Weights of a small contrastive audio-text model.
Model: encoder arch resnet_bottleneck, encoder norm batchnorm, encoder activation relu, encoder depths [2, 2, 3, 2], text encoder width 128, text encoder layers 8, text encoder norm layernorm, text encoder activation reglu.
Rows from block 2 of the audio encoder of a small contrastive audio-text model, named by matrix and row number. Rows with one number belong to one channel. Each number is 128 + 32 x the weight over its row's rms, rounded and kept within 0 to 255. All counts start at 0. Numbers have three digits each. After the name is the row's rms in percent of the matrix's.
After each channel's rows are labels from the 100 clips, of 14848, where the channel reaches its highest value: "responds to" is what is common among them. Only what is clearly more common there than usual is listed. The data: drum patterns on synthesised drum kits. In brackets: how many of the 100.
# convs1: 3x3 conv, stride 2 (encoder.blocks.2.convs.1.weight, 96x96x3x3, each kernel summed), inputs 0-95
# convs2: expand pointwise conv (encoder.blocks.2.convs.2.weight, 384x96x1x1, transposed), outputs 0-95

convs1.42 108:128159125117130162109094081062116105092125101080132072105134118058153174078144103109116093096132089093113154102091096103091145085132092134128066145062103096088118085127115097141131112126100089127119165078123137128162119083116078123126204097154120132185107153113169098086074140149150087069
convs2.42 093:143088204139092139134180181071088121172114107124127108177092062184144104174103173078160152126128163101051182141131157173118125097147107126110157152169178166061176134106077120121112077195183128076107146142134105128105090153130104119146100096159080123133205148142143134131085115117103067135
responds to: ride cymbal (45); cowbell (44)

convs1.66 123:165134076145091138097089102118045155153145172129107182132108129095145179138149100097118106156135120125092133072159088127127109111112095118108120120088089083115141157125167120135087120118139120093139165102227094115088120082161150144149123115090132116186050125148118095095112106116196069065
convs2.66 105:119155124152108104117154112147171166134148132123167092078174127085113119140114158131126166109111117162092107105126137158079114096123166140107166213150107049079171122155085129074169140183134139152157137146129144087131111119200125128094121112108142167165141129118117131175144122078172153130
responds to: reverberation (76); text has "room" (76); text has "reverberant" (76); clipping (41)

convs1.14 108:107154173118079140121122086118167098152123132103093115101146133067167146079157107155105132101067105157147140134154106105085163129093057108132096130112113118098074104122106101066114115123154108153144138067060166080140104051165095157140127086160099140111131126097169137050136103133074113068
convs2.14 106:126148143158111115126160148113146134107115101049135131107107148109198163142108160117156136126066160054045140123124122121208128131160151124093055132142164116109134089131055139153136114127106150141131113126109116147130118148139093176154125094107150041112139182129154194113062104159144078100
responds to: ride cymbal (38)

convs1.37 081:201074120116103125101142158177083130093129128146103060109102119134046197123120186132149104147157162128122071115115103160168126110129103106139120085152107097189123134112169178053124125131139095130176167118147136132090134096184148141131125127145070170113069142100146099098084123071111132161
convs2.37 098:150125135104123141098090076201111120144134121104160136206121135162123091102098122120095162116081137136089080109151104155097107143108159087111179141127124139167116106147105119056136128124085143165105094136112096125137101171166058161184080138133095126198137099146142091138131106143132165066
responds to: text has "noise" (40)

convs1.12 108:139110063074109131139167098111118094149176127106114090089110081079124157115100089137103136162134123165172072096152158128099149112120104105068107046097135109109127148097138101114147070083189153128125158097178135104074113119143101142150141093093143172162087177152146107098064069112169117094
convs2.12 090:094129151147088139115138130142113121154085118130151030157118141108112080068130138112156176127134118220150113104106134142118195117112215128131127165193185124090165131127164145107105156194181176143131066125124167114111158167125093130114135142148102103170115123084114086182127111087149122132
responds to: clap (55); ride cymbal (43); clipping (33); text has "clipped" (33)

convs1.24 090:130148114119129136135140087151041163117118099157168123109183117115093117148127092144177142131154121149144124106143116181109153099071114157145123133091080143132119162142161123090061165087137126029090104094163162135082050113176129138087139117117066127128147166106170119114092127116166045123
convs2.24 097:170118133143091090118115055186186084142100151137181134137100140124120153116136050167113161126140082151111085150131089100141129143136115115186186080148125129140096121133107100160161142131117095069130142186007162136123118131092147115147073098128175103120136084154137115070115101149124120177
responds to: closed hi-hat (76); clipping (43); text has "clipped" (43); thin (high-pass) (30)

convs1.58 099:134154072123120142157162105123130161086134142130167109124101094049110108158146084107173114180167116103090190091131145140187121111127157157114132180127159128115138130138118090149164173094123129093094105116132116027144175111136152171101113114085100115097147151145203175146179095109130204096
convs2.58 107:125094138128140053098074136168176085153144120157128096093185099148151088132126086120135139146166109145113149140172151123099159103123148096150130079121123154076143177137181112111159097095148129157126120176087141100141135171136113193126089051160110057128105132165139106089098045068148078161
responds to: high tom (35)

convs1.35 123:074146134114153125144115073128026092113104080129118104109148100178100100090122138098150125079143124098117174101137126077134124104045083094093116128126084137153135123134069104056062149109133099071148126144148125180062115089123122065087128110157102132137118092130132108128097173093145105137
convs2.35 097:167088120116138137162191123102049124130176136141169142118084077123125142107172097162141153094149107146077117085146175116067107132147136136147093169150134091167139105150114106095144135130059134109129176080121097152105091171224134199167119087106188112118145118073130110169168144104134143114
responds to: clipping (32); text has "clipped" (32)

convs1.68 095:111187103165107135138149130114092113111153169114142119118156169085109178113146164133124120127200108124180153105195129135108184166143050090077093172144134149115180074106133125170144166138173082149100133093161169090140141106162090165118161106150194167167138135168154122120086101155174164136
convs2.68 102:078145130147073063105095116125198128135095103102129190106134151126134112127078114158138092115084132119087121140144130155121111111200135152173130119185129092116144150173134180105118113171151151132094141201121115159064146144081085165143091100141140112113088080102120138082124113147105109157
responds to: text has "noise" (44)

convs1.9 090:126126130126147144155125105109118062166076144109140104141168127130126123075080116141082115091148073100150141116153153042107153102159043154141142163090137145098184057091028101147136114089127124123138095114145152154161158117067049144091104113111145142146132098111097081109122131138150146129
convs2.9 098:080108113087136099135103124112071073128152104188084128123110099123113106116210094174159173134162084134180176106150137162125126135052087127191129132168147167095149150056154101180167085128132131151131111151116118186088097128131139148146142102078093139138155030109177118119195104139104125089
responds to: tempo: 150 to 160 bpm (30); half-time (29)

convs1.57 076:107128029075134153156109095100126177123108125115120176119108134134135091127108127129095120132123196099143207186101154171158147159158124128090135186133113076128168142112108138149144114082108150140099134122150109042160159103121187139116107140140169099103119098097127116102135056122131183052
convs2.57 095:141116173099077097109160110195078070168120150139142103192126157120121078136149122175117156134123169137122123139156128129142209102093139073144146125173159150089169154129153088140159104100145129131124135167100140138158163152111105202127114055126056125152127135116180074106159164134120061106
responds to: snare (78)

convs1.88 084:136174195098116205102056073128129091146115117114098134124176124150105105072125135163124188119113126179158115126161176097114191150145100105129138112120078114117112116135080170129149132122098099145154120176053094130071099156136128135169101128106140106104161044135092129095147137147077075145
convs2.88 095:126144119078116156185183098159146135148121132125131089102078153074090101138086135182119152103066101171137147189118147085145113130108118164157096142154082126208080086154098155108116178105096101068148167124098212110123089092141132114163123190061193169105110075128112114148125160141131170170
responds to: rimshot (78); clipping (36); text has "clipped" (36)

convs1.48 090:079125130134132099100096048148125077114170114053088098123066142161110114110113088084090112080105108136102119173119133104060123136102148115096097095143116149148129093077085134113117056154130064129091169076120078164116118154081096057137153127101106113178126108181154122132155124116149120122
convs2.48 099:150129141125135179137103120083112059112105132114053090157134105129110097145108117078139136108115167173115096128146104158079115111095124129191163145118158149134172153149113101181192118156095125112161072129119107170138145122130163142166149134151123161167073119074116150149169140134118197086
responds to: rimshot (91); clipping (27); text has "clipped" (27)

convs1.27 105:067159106145111139169150082153097140086147153122139083117101156150105159069167143099134172087134135039146122063134130109113133158099043113152142089140112112200117106109125135081105133126132097084122150094140156119090112125149122076064160117175050157166121111113141090098098119089146105099
convs2.27 100:068117121167172081054227145096099124134130086109129155127124113089107140169120117157121091108112166109116136124144138126106150120171135132172074162130171084145184134159115054125099058150110104112125137137123088133108094139165116127126035110086156096147165080127098126138139180035073085120
responds to: clipping (30); text has "clipped" (30)

convs1.71 134:081155133119128157114122066077106093074154119105152110100107131127106169108163154112139116063129092049132187115122110058078150150131076091140106161108122094122149079117094137126129153129128149124123152099151144169118149074096057140090194121165137145179128107134204073091127160136160093121
convs2.71 102:101087123168112130163255209056138174178129169061121164152120072202133117172038147120131091100079136124105103134190148129117099120166104136156078122091117110136122114126100103130143081188128090155157164103184095088057106122176173134188109121085159148176162092090125136132132163147060140161
responds to: text has "noise" (33)

convs1.65 113:194162193114132112129106096134067114150116104117106150103200093126136167107140113158138153107077126203163062165172109121108171103110152138115137139133079119146085138102154123110102096116169130162124126137030172146094098084175118090138127123127141110087186130094160115090115126118049109118
convs2.65 102:122126095099112146161111107139107148133117123154146108167138108098139147074147153138151115139093134080156137164138114102170157092108100078116132154111194059130133116101165181106121137122116120096144111111114097102125141116083096143165180167088117168171108193120174134081142139236165136153
responds to: rumble (33); mains hum (27)

convs1.59 088:117090080165147143080080067122151064097164100160122131140108108123120167130096130132104132198128093157129076100141162123110123155184131071129129096123155120142157161096129152173117076089156094136107164159180117120142091116108151146173105087128179181165078131126157101085143144113226147083
convs2.59 089:122119124129109148134123164119205142118159140140102122116142180160084010176136132097200134118139096144148093124113139148089116144125128161154151114104140180098152130105143126123112142140103120162130124026156134155062092094118100141158123144173123123117133080114110150105154197086164128112
responds to: high tom (41)

convs1.47 115:109101163079176114134138111119106110110064101148116114124125109116105079134095130123081098061082110120099084111083141126115064086158192096116144067141091145101128133142095106112122099074117109129111117085065102127154110171103125155119081134077115080066121090157114140076087099077060128165
convs2.47 100:133075162080111106150080156092089154131182122115135108118127134110150083104103110153105118110086124109105194102131103156131137033102115122129135140135170123110214202136122133137143112195080134093163140143142106124136130114155087194136183097141116150171117112134165116118097104111083175114
responds to: reverberation (73); text has "room" (73); text has "reverberant" (73); clipping (61)

convs1.75 096:112097091148063141115106102113076088159083148085119143080084163075123114119131104131066126121107151122143166100119125117092140076062147131144140107136106071106076117113108106045132082098145088078145142037138121095119124165124084144143129128118062083130134171134133109123131120106124090053
convs2.75 106:114125170154132066076114135159090102200124102182147185088100155119111138110110134168098157169111125161131096076192104108079069094081134164133116137159166118094136149097114090168099097099062122175100132152120152149165098152149114132125106103141034139107102111105158121090157151117114084129
responds to: mains hum (42)

convs1.25 076:096156115129113142131119069055115127145156160056147098111147177104150123125117150104125071086199145073115152110143139044056143146112082159141149159128078119083146081086097143130133176095114113171122119112117168093126131124117099172064110164158123069125140108119126076121118153173100097114
convs2.25 103:142154137121137070184130130166153167130104120078087112090075160136088158131073124137169122147107118130157160152130147115114146122152133147130119127063115065157116149112146192091135184156191154103094117171075180080095087119134168113090138123055170142141111103108120117071092111130131105173
responds to: cowbell (44)

convs1.41 128:156113143146084119068128078120179104155128110128110161108186121069165138125142116133103106126063124171117136163146125104107147103168129102114117150060138067115104130130155093166159143131140113181082111102111115090189151074132132195177085140098166117115140146108121093011134138151132161087
convs2.41 108:104170082108153124159096137147165180119157088178164104156089205168135118126134156160156127166135096089105216187117091113143142095123143098106076137147114122092102120151158191124115179108142158131145113096160139151074145173066113088176152102096130129109154148148114137112138098104156112089
responds to: cowbell (68)

convs1.70 101:148120116099105148098100140077146094156066168110118164145153146114165066099089139085078156101165170178093166178128070128128163092154116132136159137126071106105135122132138132144148104092129087151095098155143150089112159141117109123166076167110151034114137066112075068169147132155121077097
convs2.70 103:158149141112149139197135124146104167145107144086109103108076102117088104131142172139098143069095142077078166127141161149125147113141120140163125182128143103118144140137090180129155190071079065071161052150111146121124102107172117178147173151149179132094051103087155111144127178162165127171
responds to: reverberation (96); text has "room" (96); text has "reverberant" (96)

convs1.56 093:082124129133088107117131068102115167100106103125140100103125104059110089088152168081141103105092115061129164120104132100110132116100137112164073143090112098130112152146097049158100202166109080073080142120107127155117120091092135117099130152109105082105196098113189145122117142134069109064
convs2.56 095:138079165115121137180096137138071164101071183129113134044080149205096083142155129130133109139120149096102192161164081136122121160097132085141130154170180063108120146155137156147145122129056131136063156121139059146150135142077178110058172074068105068103113096152158122135121150060114071080
responds to: low tom (72)

convs1.19 099:110071140135142128096069084083142063118073124114080134140108107110159095096112117128065102096155129089086115138092129096110114126136106114114106149093059133114126131156112111157141089143088140124095085096133067133148117088068091143115104125102145048088108070114103072106126081168099066074
convs2.19 096:175138116128090140184129149147127139094125116108149096146093083178149094155144114169086155146106187151119121140149111201128105075109078126091150164120214098130126112140092159107104091153097144138181145159194099122097168070133132115110153114148133129118154112102148083216041167137104136088
responds to: clipping (49); text has "clipped" (49); mains hum (40); rumble (26)

convs1.15 082:108121059148114109132119042083062122119128137091136128072152149123150109132112129108152062114104072120100157079132132099084159138143109078083116164108089073093095118149086103123111187078141062042100128081140120120153084153140144103091109118137128164122100132094133130182151177113135143142
convs2.15 094:206146168124147077165145074164146148038124102124075102128108163103105141165095074115085138103076132145136147125157118106148192152154176092140141144180162109145117092126126112097160189147115157146083115112072195138123123137176183133108136118105195133089103114140144156089149118118147124184
responds to: closed hi-hat (66); text has "noise" (44); clipping (42); text has "clipped" (42)

convs1.61 131:138143111080078111086111139141083095134193093102091152059146092176138126137095116126130124145088118172173131119127153143116137141102034096110119123128172128142115123106141113118106085084139094114135180161155189162066147070148112149170108124101133183187136208123167137074109109121170145133
convs2.61 101:130108155142101078134079104142176128148146068138136085143129123112167075089133176049133139184093102145135122076106159108132123122108180136088141136169157123101118080125154153149115112157132128132153141126146142109089108215140087111155070098126096148182131128091141116155173098090185121127
responds to: white noise (27)

convs1.50 106:125089028126151168141118127125154102156062099146135071181164097132131097132156134145140165114200104153125172101107149105168122122114149121153094092107117158120157109134104121141165177081176123070149130129127112062131167139157113166118171086095118088078085072161161136159105189135130076133
convs2.50 101:113084136079147137119118127138106129148105117093096145134115131134048077093117088165136159103112088116119089105202123082128128127112101210120101078146114157137093133133093115089124131077116060085089159138106153140136110100136112122152169126101176102126159149131060055087152115143113104098
responds to: rimshot (66); clipping (50); text has "clipped" (50)

convs1.64 086:080112111134145171097149054129142118133151099078094096124147101131098149137180120151111133131118117069149119133092147142123129170131002112087131120094114106100146068066040095095143080108137144140122129094156148126094099081113113129123141141164080190095125154127128151107070102128125120076
convs2.64 097:106094095128118140108125158111136144134207143174118171184098125115163124139177151162161133136099137121140092104115204155114098124150147097145137156135126152105138146107166094140090063122140174167053139128153088157100166173196117155149067095123081135108144079149144167128160105152140092104
responds to: breakbeat (36)

convs1.13 083:053131163116191124147080108121162111117123115126158149154121150191164161112166085136091087121114126113108130121162092090071102132090112106194101146125140183074184119110084184144173121189098136144105157056133095116202112099078086133105156127165120183121138153110095116125153160126129140131
convs2.13 097:125139118077116085091137106099137121117147122124110150129181133134088106133131058163116108111169118163132084129125088143039209143054111099156146092159114226150160094178116082097124125160115104163135170135134124172134089166140140131180128135117113123157116144113177137131151087110058103134
responds to: bossa nova (44); tempo: 160 to 170 bpm (34); tempo: 150 to 160 bpm (27)

convs1.92 090:128139143094144141150091105138165112127149118105172152087168136073173132142152149092076173103126146139133090120172142127101160114132064103167126097130088147143097077107116160103134185073175121145110142109045145086103092065174059198159130078105122114101095187127147087098147096125120100118
convs2.92 104:093166107112146035081096088173116152125097063087115133094151156106133167163121126129108107104131133104114137165142082132153122107102089115149094091183112127132128140148144145085119133103149176148145069177076122092099094167060160141087127139132165134115113208145163144113118082149134094146
responds to: mains hum (35)

convs1.82 101:110126108078155137126122112106065111127073158136134115173165157149106078153151156111106128123237140120172167104120187191145108107091161151187163092180113183085166104145093132155128170083109151104155112114158157099107141186119110155111133094125092096053145106156125142148121133088155108145
convs2.82 094:130063131077059104114130153168143137111144111116106176152142146107107100141136125105111170070096130087079104132152139101083145143121116116174173102134118141124087198126146081113161125096158094133101112154108103166159114091076096164148168081115169141142120107130126088153108106103123146157
responds to: rimshot (61)

convs1.39 086:110091119113094116120114102140172094101092079068127125137119127109116038147057127101143139101154099149113116143136119076127116073153118143114090145115108169109066118125103113098143095106108079156172129160081164108115128124078083084171051138134171170106158173036107099120163117135103146090
convs2.39 094:145114139114133059133098088145122080098148181197085140147124146056121128073255068100113124172172093153192155119075165121139156151056155091092141117116125128131122144105172150196119114107135134154104106104132129175147117089132170115117138104105103104131128081123152106123171137121141129142
responds to: half-time (38); tempo: 140 to 150 bpm (26)

convs1.38 075:148122104167162124123078081091084082091134145106116112069132158124163180152160145173116114132185148097116131142148112113155149138149167135079109105166073169145097143172134143064053107175153128160102080149153092140123173155085085078078167076125109145086111213129116152130112100126129132138
convs2.38 099:118153149113096140156179115117145056100190176135098177145123125138107124178109148119104110135080167189152104127146139158101116121116131075125161105135162165142153127080042121103133123150107198101141062140102112161141135132131173121164113146144030112087110130100108049115054171158077146097
responds to: clipping (56); text has "clipped" (56)

convs1.0 082:146096128163128099183103089166141151074169128144091102133131128144158107063092145152159126126127091140170105103182135102143153182064082134093142138160132199140137051138122131128089143082156119132136156186095143142136104051152064174152140087152135212156173141122130107090140127112139110123
convs2.0 103:089149123067117042061119082169136133117075117158081103120153097065122163122146081102111071170190085124179128126098083084080180143125100153119148065158089166133113153127138065162180140104139098100149076164080108083114083190085139104109078132132128137131092132100165135156127085080122094130
responds to: text has "noise" (35)

convs1.5 079:108140150116138099153162121064102077131085163155087076083103139105102110149147109161111094062036126112130058136108135091141111093202134093131147139143080124131128103139081170048147135098108103158073090130091108080127120144089134134092117149061099090089149095114129160144115118136101130109
convs2.5 098:113150152044126139182137170108112157098140127131146183123095077110136079115136144132116130096136105141155160125138138149109106114130127120165087147107160101187188150154177122222126095145169125090143112135159095114119056129155132152125171205099116181087163082122225149137135147152104139132
responds to: low tom (100)

convs1.31 095:076153106150123116133119090107059089105139081074117113121170099141100158092109124099097130119147093121181184136176120166067113110066113154112077098122109112122162096074081174118098154094172094120125119035140151127137092139110105163112145084145117122144113130207210132107115105141138140118
convs2.31 102:135110114136077112124129151135131103132154084102065102071181107188150136138125096093147062064116094121130096152199136122120200094166131148166138134138148171085137122129074112131166144130187161157077097209147134177102131198140135130109150101149131112127120129122181133072152157176086108125
responds to: rimshot (71)

convs1.3 116:094119106132091149114081131062113112138126133102163117124131124058143100089117106113067097082120134083089135089102095097091126088116108133142132109089113102082085104096099084115110138137117100095135130090107124167098112052083090102101123163116116072096096141083099103074144174154087065042
convs2.3 101:143135171148154122133068156087141096152177071178128147109146125179167139139147128162095118135133169156143155082138085148120117101087094104092080130084200108074147148117114128092154098147150145169129181127153122126141164083119088138116172039133059053105092105143152107162161133089137080140
responds to: mains hum (46); clipping (32); text has "clipped" (32); rumble (25)

convs1.94 095:114092132171161086131099146161154127115105093151137161106094153077093195158164135175125133140110118109159128145157131114149130127151160118137133129083110115143096182121114136101160155174150123184122152111081074103218107142113143208153180119106114124094128176121193171086150107029107129099
convs2.94 100:121118125057150108121092148148127156106102142136099114051145112166110130120150155135150108193184138167119123133185116187153112156171198132134109124105130161104112124130111149199166117168171117119125067158145148128141112117117109105112068107133119055135098086114135144147182092080109063179
responds to: march (26)

convs1.91 084:060144083187131087088113128154170120121124148125107138164108171079088186154182125131140135172128130077161177118120093123122085113178174129145115110112134138165171128197102173191153184118073154120116147107150051090162092122122124183097173119105175101121127106118169147108093139098127133110
convs2.91 102:149112150083130111099127146113091067136130126124076152154127062091060119118131100048191110151139144197111118160168142095131133171102169060128121094106113170126043124109130134158116113114153137138072160173135159095094112148137140134149032139170116115083136077118090137076157141110144104114
responds to: rimshot (89)

convs1.46 140:082159128126123130083120076135095116078157127091120081130135133136099146105134146077139110095126135086126148087130106115121128160099021132084145108131125138158178075120108151148093115143134097110113149133169121146101104049112062112096177087180116158174087128112178078057081095149163091115
convs2.46 104:077102095152101115124157208041083129137157137139065150150118096148163106172143156134186102106140125148112112101161184152158107070165107132152134128168087162085138141098113112155129073200113120122108119139174094142116175140196109122158139079162100060120119092115092117118111173117075085155
responds to: thin (high-pass) (41); clipping (30); text has "clipped" (30)

convs1.32 093:120123114144054156147110094101080086187156186091158157086170176086147109133125151148106110102151116150126191049136142073101134140128041102151110125114135122142108096094105100096144122091124118084096156102181109067083147118117085119121108100168145135175123110144135108074109134132149106056
convs2.32 107:136188102131165101127122133131114113075145099152118163080167093097109134107198153087124112169103074128138134166160130102157160116118196086118107133076137120086124136077096134074198114129163167130118104133149122089087088170172107191144109109166121110120058119121100124137182100139169118122
responds to: text has "noise" (35)

convs1.85 081:182117130153115112108120106130092099156169181143084140126167133121121127144088129123093183122135119166171128150156150107140149145133152109081176143089145154196092107136176107122135139068147095168052158111121151073197135136207100147158086143154161144132112186133121148105054140120168183079
convs2.85 100:094164115139119102154102107152155135131162095160134087154095165089115141062144091121163155176098135132121146146152174132179137101098194125072140130129122113145184065130103150099109145112159114107072093141095113144063100152163091108168078092108062088108154124107134113116141150127174099116
responds to: cowbell (41); breakbeat (27)

convs1.79 097:098123073101134100103097106095022100111117116099137082096105146137153117137122104101111120118085095080137161070128089103093157101079093104080068114118109112072103086125084115096059154078110086032121126116162141108126114134151090105083116097113087129152117107132121100126147111131163096163
convs2.79 101:178162126150191087135180119112125111103134124063140132134130148097121161202089121062150131134060129132093116158168115121132164120183151129094105114085176127121199123143120106140104156161156146147126127148087168104152129122143158130145140108099168113121145151125125139074127116061139093129
responds to: closed hi-hat (67); clipping (39); text has "clipped" (39); white noise (29)

convs1.4 090:167176128141108155102107086135119122160106161083093148108152118170139107112118190137123180148136103184106119141135166103114087124127012134137113130116080157158077133114199100126112096035127091115152087121155096092104137082128111134163088098057131111096145105110113140145186144144095146099
convs2.4 096:137147164111119071147136085176114101104125163115146126139141063082145120109148192049147126194095174147137138117102141138128130143067204174149159141147126094165132161099104103128132095155098114107173135101130096080155153101138118135127145079130072122168129142107153087116109121125185146109
responds to: clipping (35); text has "clipped" (35)

convs1.77 096:142158122129067134130073103075120129117140124112109157069134160031155091107106134127081101124109127165119120097161135091135197112117086087121132125060107034105122076132132124060142118103097126136115130083116130077130101102118127152156102140136151073127105090103123092095120091140107089050
convs2.77 100:143174138153105100191139129136159173086167129127152129086194116108163163148180161114117153125101101096111156112111165127198154116156155167091068153096095094091152121102074148142097154151193150137100155153147106149092090162169136174093145120083145114105172150106185107113149080132196129153
responds to: clipping (46); text has "clipped" (46)